Rows from block 3 of the decoder of a small waveform denoising autoencoder, named by matrix and row number. Rows with one number belong to one channel. Each number is 128 + 24 x the weight over its row's rms, rounded and kept within 0 to 255. All counts start at 0. Numbers have three digits each.
After each channel's rows are labels from the 100 clips, of 14976, where the channel reaches its highest value: "responds to" is what is common among them. Only what is clearly more common there than usual is listed. The data: simulated sounds of rotating machines with and without faults. In brackets: how many of the 100, against the usual share in percent.
# convs0: first width-7 conv, dilation 3 (decoder.decb.0.1.convs.0.weight, 128x128x7, each kernel summed), inputs 0-127
# convs1: second width-7 conv (decoder.decb.0.1.convs.1.weight, 128x128x7, transposed, each kernel summed), outputs 0-127

convs0.66:090122150126121103105103097124114116140125118098161146109109136154119167120145159090168135130106159136169111119113119110071119096127098118141112158109116092157148122120142105108120136120114116097106153142088095129155077160111142108138156173112102134104115087099116124063095151181128121140084091142111135136136136111117107132161121126122128116134139086122148121133074125133129058134128
convs1.66:126136107101098097148122145139105178123141126115130117149112174115158104151164106154122117182135075144117140137108163110131124089104125166147157125082129172123143124117150139169129131143110119151110122118131112145098130119154093140126100094128100097146166125159150160165106104109088145097156154144119132177111118154105122144094140098135141131162117109128118109148161165138161083100080
responds to: clipping (58 vs 8); text has "clipped" (58 vs 8)

convs0.76:116126089129164122141102106123097131138094154166107116134159121114098139176123104087111090074144134120130170131091111099170142137127139113121128125171127127097152158132128117122082137115178118113117103130123190125112156130169127122096107096157128168135160170140100117118165139092134129159166115112135137125112081122131146095125157098129135130112133101119102119135147091126159169175118
convs1.76:117140169128101131124150116142114097100166142136159136095116142159145135127063185119095124132102166131103133139146158155127158121148108109110120095155131142088111129121144157164161097164164145108173131103094158122155098118092127147164157097144143114123112147105141144145127140139136120106084093100149108105124138142136138130109128138163166155166129140116140144167153120076083131141167
responds to: clipping (60 vs 8); text has "clipped" (60 vs 8)

convs0.105:149110182086148132147117137117108166169104106142119126165162139134107169136110148118143129171117134133149112087094080106092155070110113106157093137141076070129113090153119098131107130155110102122095130113146162129118131137139124088127118147106133135113127123109096114124093128112117154147092096130128104120132076122118148147146124107146126120075084119165100107098133115115118107122152
convs1.105:090121140124164156139112196164136120100144150116145143114141134100144100122121119116106154141141117137152136140134122151096128113126133103161124091135140119162150103123123114114110100085126135135155149143093137141082150098111100168174162127106126149151113109150142134147152083124127147118091066124084098102156158161125139139109113119093101142120154148151151139154114063113187128162130
responds to: clipping (57 vs 8); text has "clipped" (57 vs 8); muffled (low-pass) (29 vs 12.2)

convs0.64:155121107145135107115147139142131094177111138140079118122092126164129130088138113115132122142081117130120155108111122128104163127137088108145090082080091098106128111158129097141088125164159113125104157095133117141133136125086089132125142143116159157083126143113116111122078130149097120055119135116137102127132074154162154125161123138114157136083120103128136132079120137151148122122140
convs1.64:077120115121144133126096115112133150145132133145133132060134136133147101146146054120118159130126138142103118170144134100140123147162135148154145105150119116133116130112138165103117137100112131143145157143131100091120158107154091135162094132099063083129121066148168156109128090109161169128153166167119132138108161103169135120113150136112104158128130139153114097149110142141159112136109
responds to: clipping (63 vs 8); text has "clipped" (63 vs 8); muffled (low-pass) (29 vs 12.2)

convs0.43:136088116147086103124117104130134120128114127158112068108134126101090080071124183122104067118133154108112093127106109100139114154164124151089131131106133142115149119133095122102130082100113096094095138125162104140135107131068145088126138118127134105128163101117132094116121102118137126114098096133089108128136109172136150128122092077144142103112119113086138130112108127115136110103142
convs1.43:141091143135110095104109155146117210123156114080141118144136125133167142183173117124132113127115114099124122167109135093130107123139112142130137128167129145192153132099133151161115136186087143141131119130111108132143171123179114099117098136110123117127112133113128141110147160166102150137121162145152166130137112146148081146120144115120108134154152101178109135162154121104156143106118
responds to: quiet level (78 vs 28.5); thin (high-pass) (32 vs 12.4)

convs0.93:089097150133118098135149096136140144136140119090099124076095095133113164178156135110103150112093101094126090091084126164129108112136096130101092139129159104111148165109140117151138145109146102166109109154133129109136128128155131134100126119102095139156140124152129075143157145129176080151085097113107111147117082156103101127132115102091124146152127144138113125137132146114156156131080
convs1.93:126117106172144154165116142099109115121096138098164117143091110127137109106159141141148118122161118169127188135176113064118133110110135108150154095118128158143112105125128163158110169193113122120121079131147116128117113111131133130183141153116135133119111118128145173151122073132089109088127167106132128134122100129085135121117134159178128139140144126109101152128143126170110147128152
responds to: clipping (49 vs 8); text has "clipped" (49 vs 8)

convs0.18:161190124089145109123134155151117148127126092117087148153164136108142112157162132150184109135112127142208133097099135154134113126053126105153105163083112108142139136116127125132159159134144132102165143102120102125139170096152128152148142136152102130137107160140132140152106135155106166090112157122130129118108167129133132095147157142145112080135127101120108119139123123169140137129137
convs1.18:153134184100140151132100156136134115106153130140111094103112169141125134105118149134104150145127115117150127112155065098136115117126147126117107107145155151153152104105114097123085114107080128096153113139155160144130133157136127095127135133093141106110135108129095131148146119121146098196117073057118111106161141118078122149129105103117139094133116133143163084184108114126110143122123
responds to: clipping (68 vs 8); text has "clipped" (68 vs 8)

convs0.107:159108086174138137123125096084117134135136127135142097110117099114144125135142128124093115072150114151084124107145086126111115131117119139143116053096129112115152114129108095121148151165147094141089148067124129144086158117126113165131083127137128132085106168131117117142127100159179148113113109139172127117103133102142148094143118188145101147138107109117121093113132121095136119120128
convs1.107:104138151130173125097103130146122151147120151134101158129105098142135166152137104106115112122101173097105112140167116115150151127132162130095128112144160138108132192089081134130092120156115124121181097139143171139171103116102083115143108081163118081130164101152134149110127121131150161126137132150106117148133108096098165122142158148125170139110123164125132146158149141118081140133148
responds to: clipping (57 vs 8); text has "clipped" (56 vs 8)

convs0.10:147125120137138173121153140127125132117145131167107103125116127121123177140119095107145149138108085079150192096088126153112125098111139134119118118112117094098138091137108121139084073100122115123129094084140089088126134153115118083119109099104125123114091109145084082107127140141103116086105111116113132104137095144145094123127107170158117107127107156134131094082121127132135115083093
convs1.10:138115140083117101130120127192130105119122121113120128181129155137110074160181099099168132145158122121147140136096143136085088067106117168126150145108134116110106161117138115101140099122111131136104105168095133096098129099139127140105124121140091107129139124132162161144098099101087138141108122130075166153127134122122122132071092111117105136108127100148125155153127110144136124170128
responds to: clipping (61 vs 8); text has "clipped" (61 vs 8); muffled (low-pass) (34 vs 12.2)

convs0.126:131144149131076116150095166122110108184123124138115131127139111135107134157108131085151119133104131113158113150159160131126131135106079100159146088146121139103115095135121133138088139156126119137148067134127138139136133172127143129204136157105141104096132110113134107096139159133126116127116131112084139155108076134132150133129180135131133105069126145118139141126153107136151089058106
convs1.126:118151107124133136187130094115155129135184133142154096116107127116122105081119123146118114157148118178135074161154130105158128145133191123145143105133163110120128072125144140124152093127083146142120134147121127149109114119162160109113122140132111107126114130142149128159124061069156122144127148126147139091147143150128153157080104114090140141134131131129145120103070158160125108136132
responds to: clipping (74 vs 8); text has "clipped" (74 vs 8); gearbox (31 vs 12.4)

convs0.2:169111121117119140131115150102136102178131104106081079094117139184078130100106113090140120121090157109117143136136112113086121117127120112113153118105079091105157126130122126132120120145143117080097122122136136120089119130137090130154175144105105108139138102103116100096093105123116116069149092111138103137109105143130120123129091112109193107117129081140173126110144131138111121150106
convs1.2:087139167118100125134099114108151183098119131091149163144142149089149093123160140093089159159112096116120105156132123106127131131146104160149158130138123112129126140149123137142136116109136189123114150136103111142161154086159122137109111099120155116167091150127142118125151166117139128157141134170155149169123162163119129120141148118150116160124099137182133081138128072082147139155142
responds to: clipping (72 vs 8); text has "clipped" (71 vs 8)

convs0.71:119175112090124133158113118129122132081074162090105105136104096128133128101124114119129168115109127138173166106146132110137128104138140115100088110149079124101137124102073123145120139161114099132083137097092114112099084103114118141171122122145120098128110122116147152168161125099167116108087118127104117134084144108098125091108172103126151111139074109133141106130130154121134124114090
convs1.71:128131177125137151122130070134124153166095104143143156112117143085110147157148154147141136119152131116128070124118091097154123157124126115114110116140145084163145120163093131124085083108097155112156130170157175152115102122190164163097152118128126152092095166127115130103177098135148157160147138105121135134151101149159116121165109142134134129146126151122131111116105144145120120145118
responds to: clipping (69 vs 8); text has "clipped" (68 vs 8); gearbox (32 vs 12.4)

convs0.65:126142188121111125136113117121132138120110091111125134136151100112148138146113086078179091170118131083153132122163147109100143125121157145122116108123117120145100117164093128110093083155110066113124113110151100117126101132119123081134097163100093109150123105124071123131108162137121159126115125093118093100149108094096145162121101138162128127089121162113126083133108144143109096122139
convs1.65:102138110128134091155139162159121097128160091123140162142139147117173097162163129142103138159153082095142094136102148127127078114104142142143126092094106106140134175101116094114104086138109095165122130131162108126141136137099148155103109154104135133121136121139135159163115112146104123117087088122092101087148144097133089133087134124112082141135125109168143137154099115102143095092124
responds to: clipping (68 vs 8); text has "clipped" (68 vs 8); gearbox (33 vs 12.4)

convs0.44:161085151128134117104120122170139150121104134165124103144139125118126112114094130102167078103109154121118156127101154093141118120149139104114152123119124073142115113133119133104109086102101126101122124116142114093136118104152129157161150146176129161131099101095094097077054142150089166103115139166144100090117112112127106115150138113166115092161120093117152138133129102118148098140126
convs1.44:114128137117132107126130173128112094116133129124137119129151219116153113137150109133111178191106138096128163129107138120113140173145125153117119108166094141136134120119134135130132119099114142149124135128127093170134186121135100133088115149092139126160130100120138120160102145101107154105138154117093128171150133126153126079083075146080129170144120118158124136156107104119154109144098
responds to: clipping (70 vs 8); text has "clipped" (70 vs 8); gearbox (31 vs 12.4)